config.toml
encoder_arch = "vit"
model = "contrastive audio-text model"
dataset = "chords played on synthesised instruments"
train_examples = 52083
gain_aug_db = 10
noise_aug = 0.01
time_shift_ms = 100
n_mels = 64
hop_length = 320
input = "log_mel"
spec_augment = false
win_length = 400
tokenizer = "word"
vocab_size = 60
loss = "softmax"
embed_dim = 256
encoder_norm = "layernorm"
encoder_norm_position = "pre"
encoder_activation = "squared_relu"
encoder_mlp_ratio = 4
encoder_head_dim = 32
encoder_fused_qkv = true
encoder_bias = "none"
encoder_qk_norm = false
encoder_parallel_block = false
encoder_inner_norm = false
encoder_moe = "top_k"
encoder_drop_path = 0.05
encoder_num_experts = 8
encoder_moe_every = 2
encoder_expert_mlp_ratio = 1
encoder_experts_per_token = 1
encoder_shared_expert = false
encoder_patch_size = [16, 8]
encoder_layers = 12
encoder_width = 192
encoder_positions = "sincos"
encoder_pooling = "attention"
text_encoder_causal = true
text_encoder_width = 192
text_encoder_layers = 12
text_encoder_norm = "layernorm"
text_encoder_norm_position = "pre"
text_encoder_activation = "gelu"
text_encoder_mlp_ratio = 4
text_encoder_head_dim = 64
text_encoder_fused_qkv = true
text_encoder_bias = "none"
text_encoder_qk_norm = false
text_encoder_parallel_block = false
text_encoder_inner_norm = false
text_encoder_positions = "learned"
residual_init = "none"
optimizer = "muon"
muon_scale = "match_rms_adamw"
learning_rate = 0.0022
momentum = 0.95
nesterov = false
orthogonalizer = "newton_schulz_5"
adamw_lr_other_params = 0.00093
max_steps = 9500
batch_size = 256
epochs = 46.7
lr_schedule = "step"
warmup_steps = 190
weight_decay = 0.06
adamw_weight_decay_other_params = 0
Rows from block 9 of the audio encoder of a small contrastive audio-text model, named by matrix and row number. Rows with one number within an expert belong to one neuron, the router's apart. Each number is 500 + 50 x the weight over its row's rms, rounded and kept within 0 to 999. All counts start at 0. Numbers have three digits each.
Before each expert's rows are labels from the 100 clips, of 14848, where the router gives the expert most weight on average: "top examples" is what is common among them. Only what is clearly more common there than usual is listed. The data: chords played on synthesised instruments.
# router: router (encoder.blocks.9.mlp.router.weight, 8x192, trained with AdamW), inputs 0-191
# up: expert up (encoder.blocks.9.mlp.up, 8x192x192), inputs 0-191
# down: expert down (encoder.blocks.9.mlp.down, 8x192x192, transposed), outputs 0-191

# expert 5
top examples: the note G#; string section-like; white noise
router.5:485433478468559549590498480495500463478578546427465514566455537493482484533519511438454547477525562552433479560465567529509490494500438542516593520478499432496530598449511403423388413516454528479439591587517503491473466468498495573478456460541537510523482529572554488464498534436420559522530493531519498530463463460605448553512557409600472547500587537489461552489404421560517503556551438451453452570490389397587480531537427530482409470443546516478594487475575537518515491509453506553501593538412517442480420520588580573576502504593502534541594525539489461454426494492502472510
up.0:560416418561521488487523513437457466479484508570420490530447460585548513440460498538506454465514572534522465465568482417535494501527474547413510538472525528616443537575455447514455492483485510514518486462500451546515549404495524547494507614466411410509529531530526472416455457615557549530529447443517509506479458562423490523482531567516452542554434509560543495519584452451556452522549434496553544478499399436433423503403644508603478460485442529569488485480515484530571437570518462519530514480416452517571553394546517508530620528392503483437481401524425520510568518553477474520
down.0:462570514493528388479488567444531516519447493555604544556583522563460515482528484573461566437532495510431577521512433507567382478506560451464477537539576562393424473472545483463570609463400525524560525562487443579561439513509463503475533376415519446562530511516531500464502467540497498484504524397539515529472398503557619555537406587514532432533497430406502541491569516467380432532502476544535483507507485565424474456454473422497473488509418560480484526420520507579479528467471438491461533560544479511501540515543482482372439538537510505554543521541456492495456547547536474452
up.1:508502492579418553523461500522486571555516543484502472477539447556440508505436480514483461489431487542561483530485445481462516489481576530570546491526482567449472484434524608477457411394561459500432480456500565564505557570535570588551493499466524488557481494502437442447476581604597529494474437522484525489582551553444431501580545491547396541465536436477552434489551505469486501385455550533476523429487418587576506458544479431604532473540514536441518539447454414536425428530464581428489427449456475465512481429533523531508569446541528461490451442578488598474515521398418578570
down.1:492353449468492517508477534532488529540441468519505408560511587335467506482595548458527445407507510471521510427438464439512425551511498563495546540484415459473526506486533516495498487431557516534473523635472397484551519523518608549498560510502568488461591606524484491562515487529431527439518493566548596483491461419425529538557458513471447499508493479406502443485548510528501610551537449549502560515489521542554497514437629366489471446497518560449457505494525469476516546531483550518555423486427460447544420588464465514417391517558573493515505514452488552485539522486501476528
up.2:492588566425453539484476512468505460540434503461485624460441501533555342504601531505511484555515499495472474507460485497542611463401444547490403551573565402506494467558501494526450529395449462414446528437554547532487468584546537565457534519526532613520501467551463525460490528498498419512538509477470496446512475503405468426463530528433603483551539468495493540464616488527473464512632595559518548593499487556479509605472539494470474539458478519534478481450448529530563503595463506497473430491429396496498465409540494502546535511563489475501452435456424460564551527457563493467
down.2:484497459645459498424478544441501508507501460385467441504471449545557439505606446421611589429545445486474483424557493477511425520536555543432491486499461403505515506481513492538493585518537527441520564435586473545558515468471517510490491516573578487476477531488497422555478531458451458514508458500530511518468523648547490438495442453494515541520453465442493493616517558550507419527492423422568438532488538520585519419429539522416639501482434434499514521556456431477498531457482528554555516449485551523497496552541493439580525494540540459533510427406522444446546556441529581608

# expert 3
top examples: vibraphone-like; the note D; root: D
router.3:524457558574435498545495594520468484501514530443429605607497527463524463571469501509531407462577483611524508494362530515495539446491453508539521591553425532501501475431521534514444427516461535467526480438559567460536577532504473539473493526557550485465447455582614500407508498443454507487473551492534431459531495526464444446536558588531514385485554501493536437458524500471569465496507596455512499476487599505501476534496540525514494494428504499528589467487448493413447467514514516595325438569497511570531530437387478506455450447487475409461395514469511515450535548574435506545
up.0:459565543503531473452591455463441471512542461544525541470475516412495467478448425503418466391554554548577574518503460545459430550501627596580515449536517493391420421435519432514477497572543521462466426563549496577536507471514484537526514459433476552543486498520621494387534472412476479497551471450603553485478543527550507495453485619607508491487474496509445448510458631463522558513520525451416410431470496486494487468441529509481534525517475439535563576607506469493506475406528622498541476523488517483548428506510548445463423485470511462447483461507535489454534508541430547434
down.0:577511383497473507461543453456526546442434541571530529540481428483475566439485504525510509461439447459487457407548529550503546502339483460440523545415456563566458515547516566597508453417432481478555548561426525497441478488475473499497548506542435479504507418450482603477480566565543511544500564576502573515406483503472535444526461432475473490519479519478508458531537464463564576520484494565489461560479489527476507524585516522465548579405501459481437515447431493473577470589444598447471587396370482559482597459442528514534560512526516570503550487536446479409533601517577486490
up.1:521441509496530455552553467420503467516521490489492458480485517443465411465406633570483556490469450472462555505549469554537468563537497550514474496546503535559579411383463442489521530405483499519467464473494535445488529548356542517455459570468559468501601562468460546506395502564573360518483499424491505492562484514484511464431513503548364484443496503538467428525537530449482435538469503593567482499579494543477475556552499558535527447422538483495472458501541527510530514509520540452450484545482421568508533414544518612552493436450454492468511597562455568619566466478537433594
down.1:586509415525518535559480529487486533472594444512505488508402442504460474490552549487515495544467516429442428486535505535524443510455592438499465501558505483513474425521589361555515618501407640459559551596438498427554600533539486502478448431434437508577572464531477403598606432419545532437495529516521512533591512467506578489513434552467527508547542425486438520457451488574512497511510529572463443527479470555545557468543520442562457440501499564451491481466486412549534481493484374527590505453566447537538501517481471451545481553478542434498558458508471497459515473509586512451
up.2:516573519511533369554445481474509492583532515464529465523383502437599498439566486515440500435520533597499490422433475545439525484518541479577481525479519497478527528461454576545492509450483558492491467511351463391445538552516452503420506547591504515555561474530468445491466421419578477577472508502497437572475456534514526555442518447503544494482596623490511467439503540487524549519517508476479510504593379594423501592504468514495482455521474455557569491482494490509550536463542428548499424449544543441521472516514489543462462505522588522398569438537449360424469592482473508556
down.2:505402421503493475453391457548515438528453510544501495497529468607495489650502476462531578523458473478630528529495495519584543482478493547555483542466547507570542543536517420519514531524441488573417453560592459594545526469510585516522519486508508381462401449457557435518488450426477547547578448497517488535463449409547437468538509521491408552484489495536519475486444528474509475592474316432521448560491448543479508502503522513470541518509451511509431520485480549501555580498451398478487586559525580432416485500518394447564464517527541607499480530513564463486509489511516445559

# expert 6
top examples: marimba-like; the note C
router.6:425441459517509484597594501520550547505568522547436520514473473530433503559442409552545486337509428507581397513483576543630520458481502461615413531520489516513576571523481528539451506403487522460494525500529497481520526489490545466524461486496509605519489535488530450426497439473529521588510484486483497493520484535599549419478585444545447553418502425504468476496582586479514430559573507447425535508565521438524491525524444474557517547469472492528500419463426511536357611607480555513556476524454543483557412457459518406482459491455454547588484508475499518490493493476482499573
up.0:495474508475472561454503472482485525433627484514523547465413500565527488515560396456534483444466520480384500531441498431537509557666566403460444559481421552529508498466471454441477491590410516523539510472471465536470523497472489566521457463569557553492549518537500512538505526575497458431528541447474466518455575463507488515485478483503460492581655483463521465538547432591415522632461542572530562488502552546451393502506600451436497512409500475542474484525445558490568460480456470494543638564553401450518511497460505553517446485433546541564543542486535523446420472496496546518
down.0:514534509533540472461535562469490438569504577459476543514503439481553537496537512603556554499508555491436633537507504476539500441512509557456488444396460510525590523520474458459396580480542507535459557501547501512447476541594533502508469559462567447422530491459535453480483568551410480514537511466502487487477503565451561533546489554451485569563522550385469535540413412350662517497555519514536468480383426494423548532436537557427554445431528525494511487529492509447477495432492468504523466516478416513447422483607458415477500436405577494589490466508464539459578481536507462532
up.1:483533520532599591525518441463465426566526645587462580539508510454500449565482498606568512410540443441541498547523523461547514492433524546510542495511463558482495478575470429487491460499499464503467450556477507480440475554593482564539499483583589541497507425513418520528485624421552488431595506404496513477438462412574464464521536515497542503446492528619473574459519493523483405489501561527413445501587500575474498553509482568559484498460467488463411580422521491492470413537515438487410444433463492465418503467561453508484523467484539526563547453444558463529550433441428528441
down.1:505486516467533405606507424499559508515439469491430507601418473550480465531586476513477455480501442412472445546456405492483521536434513415507377522464501408599478560483530471451561476492480470530594518533572479565567508424489534430500500561500525505414500526497478507467506473507459567542522479484496542619529550481494534371469484438454559493536468532586519402487489462643501519423488452498477516496500524458535507457468582529574546445580579531571426467480503438537498435548456574478616549508443527456566482519430441415536513567547473593485493556473572581495511489501521558517
up.2:534504471412417468558554404632501450466540545493337414489607478441402549471484515540495387505429436449530525517536526448510548529510546490449541508492478515475529434466534525461403489516454531541521511545544460561509478514510473569530509418539544457533510509415536471572503508566511521577416473573565483534515557561495492483483558462400463430566551363537460425462472486432427480505419495560428502530533490523522592500505514497511529497471423441523541538570520640542467569505537507574485512479533509435572552525426482455455505458468521469474539479544554551489608519460487443442
down.2:507521475452458602530444464441506511503391540478329534372450480589565497500502502534499574477412431527508513476512514506494513490393468439527537546570562539439491451490439352537459515483513551472460616532520494511467583493547504553527523534502455537550512413581526518540454440440474532471436444506411453516476451588547496505496563572530443550575469454477464559488449531494444475489548524476455557522501472601503520481540519536502409504437471548582523522550486570561622521448520434548458521493535538560439478456434528427494524528441489446516539463509563532548557514454539639507

# expert 2
top examples: block; square lead
router.2:518482457516583517525465418532439544574451438462508576487537457505438466425458475538498491509563447568566569446517498450470530513577502447479519494519501486573518523489491497501519555521473455607525470423470476539543598529515575433479475426536433497463572583424543464494519469568405502605511498561406596486451434450442508567487505463538479402533509555431497531563480581454441462574416543537556424508548565525517529528544518533535523502539473565491521571406511492494451530473679550497512511473580491510533564523453502392449507537575522453508417542546474522480530402562531581593
up.0:528516421531392446425520506461467509583491538518512520496342472496532508529496559538385496431570420442544559489456558496608521481457582445479487530587447521436428495495519568449624580493485513526524471484517425538564376534563515533559517537479593555507452482446519586492425405518521482475437449513513531462517528440504510496464580558446522576413461418472483449550531559541529467522522449533473548583503461473565519515394515487560433523551527551474499523418498537425400555496507557439464558518474467483489505598516574532493548472560541506398500486532535503485550457428508467542
down.0:509543452552530574436466496531430475562487515532550522410426464519527414533537470495493530488523505504397506472487453397563526516553455513488504448454448539495577581539485536535464565531565496587599466517541507441432575425434463552579503433466518475437543458576580498538494518539516564509451473484509476581498423512616526493484584522535524507427547503414517551487516540426444463484422485479445473426467509469427555494515518409481532532592600527529488559496408407481480418515490403432479436541499547449543522517582604570490595440458500446451519579522487444423411535565482461472
up.1:536531527427383475514527502505459444457498473471452498450458516518509498514477469476577403449475519528527490583496447452568556497488420489501468436530543488625535593493533454499506379486537410516484584549528561569557489564554467386563556472602436527481547484476459464466546561543516584518529522525499433431525488488550437451499417603516576526599589455488481590521445444500418500517571528491470438470454579591556502521469530556489457452554393511478435498500418543491478390563483466459480428589514439508467460493543424570503437498426449482489498537570495585556520511474529526471
down.1:516563540565512530543516493503510532523548440581572505477471512413511561542516492397428547458446520495557499395505478558563518573493472480553488598515466545420561496457379571515452569490460631476550516435480515466531514568522508450548570532490480560469516523490576525411493520415511461387494521503573447552474485587440455499368468457450530564491485602456456441434502446528524410437526472460502483495575540531512546560390526478518432523428469530495543497568525583554470544484501495454498397413542603474451517468485506595393548525511481524470467564425534502505534435524529486466
up.2:436553462525493527444509543372510465564498573611506518469426501534456503500480496356472453524533479441564459434536546457461502569553566478443529459520555420549524598536577531419596567564459568446494497495441506516509580507537557558502516452517507514458481420478593534497488456525439456488458419485531516544514530461482516458450391473521612498459434461519466462588482447602503565613557534533607524525546492492542494472528491508512519500501488470458581398541618423562438497523548528431487475513511443480512523534520440425488524497557453507465431420522455433522579414458540439502
down.2:488553469563454561566561482546502531498585410553515488406491533526413419469495401563489604516444515535460470407450550514486460476473479485431505480465537489461428544526424501530534520520556553484501520486481581607449534550504524580478377512463535565548478536413475476443432528456530572498487483521392559375496530374536581498456540510535463477516462499555467596515555532577534447541384475609500415505533555528440505458505438504504443516583461553504446516534505563582513602594465512487521454473600523432458507473504469463522478459485522513593452490510534464414506489502465517443

# expert 7
top examples: arpeggio; playing: arpeggio up; horn-like
router.7:440523427477513521499528460496472442393499455531592577408423592519424523478462431425467488552484491507562447451466477493568390552525442455482483519503483509484506542557530509442506459497491442448480564487508541547521539510491518452491581431451550510425488493475459574535497502441558519547467533503477538555444396409502439538469499552421454546447587527541446538468422528459603464421458524570509523556609531604517452483562481570444486524561447594517456440611486471477517419529469564604501553568441499585420552493460515458457544604454494491431496483515450477462469480520529626487
up.0:565513473519439541511514477510568431558458505422547473429471511537505509442468561443513508410459575376551557517493406469464439512566488553435565499462439565539504509549439442470471485412413538505448460529499452559467557394556545494475471413493530517529476473543568521590551448435510474503500477464557508520595506438415468473542491572501516445508569557602414456419544541513499446458528485555566497603522519502580482506406489605468498540517522556485584570483524469412536561521537471438535508539510478387468533519491527490555633431400544539472477533455508579554418451493508487481
down.0:520498487571522459469566569521448514473412497498462490515512516494583421518544513490499516500580483521486486530579523534505486368415469438599438411574499521503440569444570458565474492516509500591539529405518544457441511551362528506497519497473575452523439543480483498457452486544505477443542463413505391513413446537516579540509574543585550483610514611452610492495559489537580526603443578476508484469468445525452520456560516511466432413488578423549489480519484411484452436439482576546534577560529443533521448502489451552493492504505507470516462477454431506418441479512605532514
up.1:460496496464468584543472575443481489544438462484540475574464471614487540423487627555551458476420462555537527459447492456541510428439508516556568559500437602502543486549475459490508497402567492452426597447472482521568442500450455514476548544445464509505478485502526520560526494495467459507543514587494501436468547482562416562460506532416511392533518509562557521448548555529475455475611478497456503538559509326571523534487473496523438558425403508482484489451531487540419463578580491499547500530504535425550462575466520463486502480610511480431466562568596494552493436556388472486
down.1:497469526492501456455463481500558409552587480470504464458593489580491493431551575505507492572550510562464501527467481436432398575520392468530545508499373466524510384528517451418477542373539459529480436597561526514537550549448510505479478454468461459468513582524463489520575538442476438438529436485393507490510504446527535525555533553457517526558430409488489445477566440474463408530479486480524453503488544434461514504496463561449564426522534507534520564506536457579625568584536531588486609536585571432509449379471463508548513521531513601525497540438523529516495535546448529504
up.2:449573602409430530535551572534478502494433540559376477482553476524513479529504452444543505459492572499507502502548525540589534503485525502575490557505545496539502440582521450505498434402414533557521574470513499521500528495580490460503499579605483473434423432505486377449528470594478463522504563526573529574434528443485559418462455461476440482620440474438554468488587391504514483457529474466424501586470450570514530563470521541522405462468449536441569538531495545395446489499534500564434464493463514444431500468497455447452558505541593582572504515550496479515501483388577514496
down.2:428424452437392495482452562371487507478471439439544532522444468441550498442488454471501491499420437490526531452441481458412507612504556383450493435619518463519558481521538456455515510512482452579587512581553550521569482533525447506631513452514476483488462414570510510520432471518514533453566528478481397540440506486483469576501528400480560521494511509516484478443542574510503452528486431464450501484493556575509485535425601530454555571484477425556478517586486508548529538535638500489510599504453535461593561515530500498503418471478469459493491380563539544424560453530491553521

# expert 4
top examples: horn-like; block
router.4:561494538468505375541418577510446600509488537504502504497519475496517471454476489434536468559529590540466555459533558553503464433432409472547532503441516476464501491491503592450492587414473476525443466490505456445424501522471505524533549504535473542489418456509428496448571544476563493490432454556410511518475529545574470500513451499481490484520513594433623454529465518465487406534504525567494431529485531487520489482474490352436498450520387504540394466485519507512448372438576495536420508426548553478471473482558495577385472528436446484645543561510475504457513461572622501553
up.0:554526503523424425532640489468564580472610482458439381529471541488468510510481522471548520599534478447503544491489448509614442460517424454530452510438427554354509525585484477566481479507482540537516469509604491452525487519533532597480517433506528431509548473572515531492460438515517437627582494519580381486554512487426516607509427507474500498534438506471550488556528544556461607461508408522418462482467560470511450497476403490477544507505500525489548503559631495399558461466539469516497539454484456463443529511516443431516484575500483539426431473540521485490511530542523462434
down.0:498553613494403584482605468587522551431388431488531459547498471475463583446528422592433535458499419437586531510416514499541601478411525503509512488406597563482455520527484429614486506541576554562542489530524445501610467473453473485552482487495499520395478525451583481476449498563567544520485451536500454529418491515486470470449477495510458447532489386494444524448522520508419494538412496533546533494518395484513426517550616419466573577471488446530545487582476554549516495486486532524549499466494589431511544514509558476519522466467560437499524525480415536445537472540522447478
up.1:423526518503577483552511535450510482452445467514464492523501512553603494514530551603421475531531604519516361488527482494608500478489593488566509488572524517551542490530446474481466603468534574401452442437524560524510446485493445418553483456560473573519504443476516421503436483480514446476437558461369516412423474525443535471598496493566483529518524411505439529479397497579539489526477518427445557508521497563553578607508500465504442422487535512520529629463478494505407457568511434449451570473498486470443520396513465440505393547509533478571544473494508538590470469506458510487
down.1:544500492529459502597516617505470438556496505476483561491536504487452543643527564486530477380519505609468442529519419490647424527537532577492474496459517492578497459436490450544524466507553492420549496461476491516563464511433503522468478510561502554432465424435508504467495504494412600454496409557406523496514494529441454588564552500481519465514470436511366547500420472567461518530478461464471462507569478513478527492541515493376506407550456407447517495528462516521486545567485514496438546519407460638512516482600467532553411515494528541587501547506434556537490553457433481552
up.2:493528502466397470534554503421452554560446495476469465532546443526505502467429623483485554415498574468535384530450520573510413580460525488454489538473497571528539505542498499502400419605499498515609451534570495506578508453544501509407483460416544408508498346446508533501553562496467474497485481502476482497516509537466526516430445544530585419500628541504511555531560509559579489513475483456477498553506536516450472495481564446496591467495442513564445502491419558505536559513502480524455431576460579546434454524454659476485497442512466423488529502514442586542508414512439506428
down.2:485450467527459515590547449453505499551536538477449536547498516452502609547579449510511500502556564541555492615427626485451485463509535430557537489435475509442500368385470512528503555525618563507454529479438507572507558588554452460492549468515482483511448608459425455505511470525512454595471496471536585448456481502468503598497504522370454504491467480447570461439527585439434477494510551382483523484422449492566565542512544553545535508393457530489540528450563475614424517525456525480543507451410435487492479487465463433461475564480498500420494544521496473576559537508495470562

# expert 1
top examples: rumble; plucked string-like
router.1:495439557453542512549426445401552459557533482518511472585513600513425532554510528475507595580479412486541536448474518467425497543474673485493494474497451539470518440535497467442519610484568532561470456474463389518555487475584427586472557533465485557527638519537487465528436398523506460534488485491403417510453509446467480515520501469448500548501550578568508508472474592454474548513532547524483570507596500452429544491433565585554480453486493463496476373544487528523407497479570551536447469481462488475441497578520466531572546481557437530574567533528566505524431449459492533467
up.0:512468545578440472431530457479480484526491485484482604447416487500477489549526537504482542488548536531430523464519483594556387473450466497493497593470505558433489594488462472601630504472552480527546512431496466484455520436512475475499490452369560625509497448441541485459514523496521510522550511478520516571384510443559434477502565479544445486492526502549580478507431413533395470470537423476546496504570507433462516506544547650429468540524520462551516510543387511532578429521414446458515565502522547444482545496514443473499630443496403638473493546473479460494511542497480498576
down.0:525513474406581472387546536461527455398524596518401556461404583511529492466522550431521529476465453579598406477576551448540475444393485538461547429582483562455475486485528515522493492469412537522509405469566532460478519526539450502499480566501583435559417606583541549545505508495492554434578474468443468378478523588434490471521447525516467468573492489473596398509574428507538543544440500490524508470503460478438415556467495486558513654460514500487525470523501482526461520502463508528523440552471464593435552454505458571501492532574495500551493469455494484587504528517478453483
up.1:451544571498541439589474507519497416546477525456459470508517458564469616591477407442511536569435380458506450525504539570529408564527437489581473548426447494478492484478468481515579494547549432474502501524557478484631499491527493461493516549473510500499483402503547516537455442489552557494450480467547455558482562594544417454432487524502526513397524575492565424624499510564545460404453509525528458466476539592440514620533445484480470495473421512571436438585476521513459558587481451509570556471455487462500489471504499521460517403493397554484627528548507493467547456527444491461
down.1:547448369508559439543481522413482550460542615481535484528536411473533464458537511532323517532543506448460497504572473531437407543488544526520482473470511515577493476513424441540496361501490449598556540475447509579560521536520559469423505545435482358488499559470489476445412509592488546540449496539514497478526490602534539473508430573451576570523529450519525397501484589519483513429469502494533488519421533484459565444561564481476517516431516541492505478557450512494521533493549495543463443491562426532507620406520523473513485517419461548487561528526453542502606512462536440554
up.2:482404471410494543535568553464429506541538595576571485496560502509525444484485452463517502490534522492476583499457547460466483449495451552464570504521512503508531500599545479468532537485383510446477460472458556400633518472524593483478416452506544476577513439534457520520415494518467482587510661492472491388565511454462416492482507498483416551496500516456484437505457442502575491481497516548524485436451427464437474511579510458517518444556530511629474540435562555446605421468451447460419436422514550453529541555506506479568477489570590508594587442441479525518564471514474529534
down.2:552554590491425505476495443591500498582495509549502516533536544545475483527496540489447440430470533549479478501515500519510517590558562484514468446475422489619489547522434425513515456443524548533440517577401485496431410429544455498532621566534509582490489514387506450600447421516441481441501431396500549550484456527551453415499460543416615455473507479495528562540504557574417452562477458561499549572530496524508516471567525562595451544440488499523499502532476476480393471573523469466516424525519449551409450478508574450505506444567565571457488367504506511525502478528540447424

# expert 0
top examples: the note F#; root: F#; power chord
router.0:547450455484549574608424507510472479490538584457554528453562544477534448545404485500447495593429479458495503479455476498503515554406513440493518452528523603435515436520497476489506456505505464475532515566503512399457467483528503553450508474524488408477552564489540504520496578561558463536514539524572541383559570470516519561439454478473609415438523476528412523537415550618427429503485450476492462446486549490505432461467487442584516484459475588553462487504477506533505480551576500480555605546529479492559505524590453583568523485518575399509487564345427441519602505499495562442
up.0:472528503534528512535425454613494575514552418545589543570489437553525475511488577505525548439518532504440484489394460442538490433586493525486474543560598469527444409475464520591529465450550434535505427476564528486516587519457551538559462574504485467437453610439461519495374540430407547522528562506481505488560443445464491450530513437504569515496548535472430553541552506501586438492602529501463431444482482432440560496499540542498563461616444499533484582424467511555498480475495454445537535587552475477514493505455457433516426547475443436492439567471577514381547486469542420497
down.0:542519458488501486500530480509437592524480546504496584512516441495547451455514488511458397516403492443473567520529496475426415454543426588693541512504563504389506470450445528477467557438512516439490643564537507537471549587526549499438516473553449478461517611503618428497496552546450478566529565510450541477589491536414475579486528553486433482548470552522463471477506477493510550506482503565469452434418573466484424486482536539563534478536422455488464555471467508495482516446427443426539492419563500482377586540489498549530481390519481480558519480525421571525479535551450502486
up.1:414486507473416453551488536485528511475589396510550525557412406494570514513383517571495459501492516566426520425440444502475492591539549509466535495513457532489572593581469457468551509509532446436404532477529563465501549512469527432506466544579445479583467553535510411420493529406501465491481548471519532559510505489549538531489418497490454493503451494585492540441472493489499437422479526576518594572531559485459611519487439549487427507587550551466544481559389566559554566445583473541594498524513456434411469499544519395458525417459484453464501474444524429513556556529551440520
down.1:518473467517481525528533508564589516547468481479514465455471526482478482469498465475510541388591504420495449463488461433514405427578431515498454514480477502518548395479470590517502547503519537551440563558564405518536501531469491525513460551536456553365568551469507479416566438521625423464463462474496518488461473449524420462570535549551478546485472504528529533487508486521481466420425529538481580494488491395521533490499526633577459579524494436536501460545560508492498508454486457449558467556437639524514565484462571369414566427499429460517528510510610513463518486602577409518
up.2:479552560527544390545429483548510490495493461559600456495530489498490510490410427411472555472491477623517521544492545569510586595512498478593441584507498476372458384501480465493487518401443520539494404549589505534531542465452434532534537518539502501458451457492563524492458453575497429515598578478542489549582547555427546425537480553508513502453463442555544516493371481552478612476496490495515510490523453503493478466484541446430490488436489472490524484480542484549510417511589561445557550526430481454473479460531531390464497463512550537403522598526587527440515547484395442532
down.2:507486494560493606538484546476530439423581522470458409489407568448480530534434525511535499508423550474579535533468531550525547454479425414523445554489424472525497489612551601567511438539516477481452581528489516483460457424452544475406531538448472544472486575579495413458505591494467479480530402470521458488429447529506492512498515491489564478434554540546470455471516558476522408542500562356473525543477521380553541506537463554497359455473598557407416541462495539489492533438537527510502444455499568528542531488551481567440519540608471568506540430511601500565478505532492528464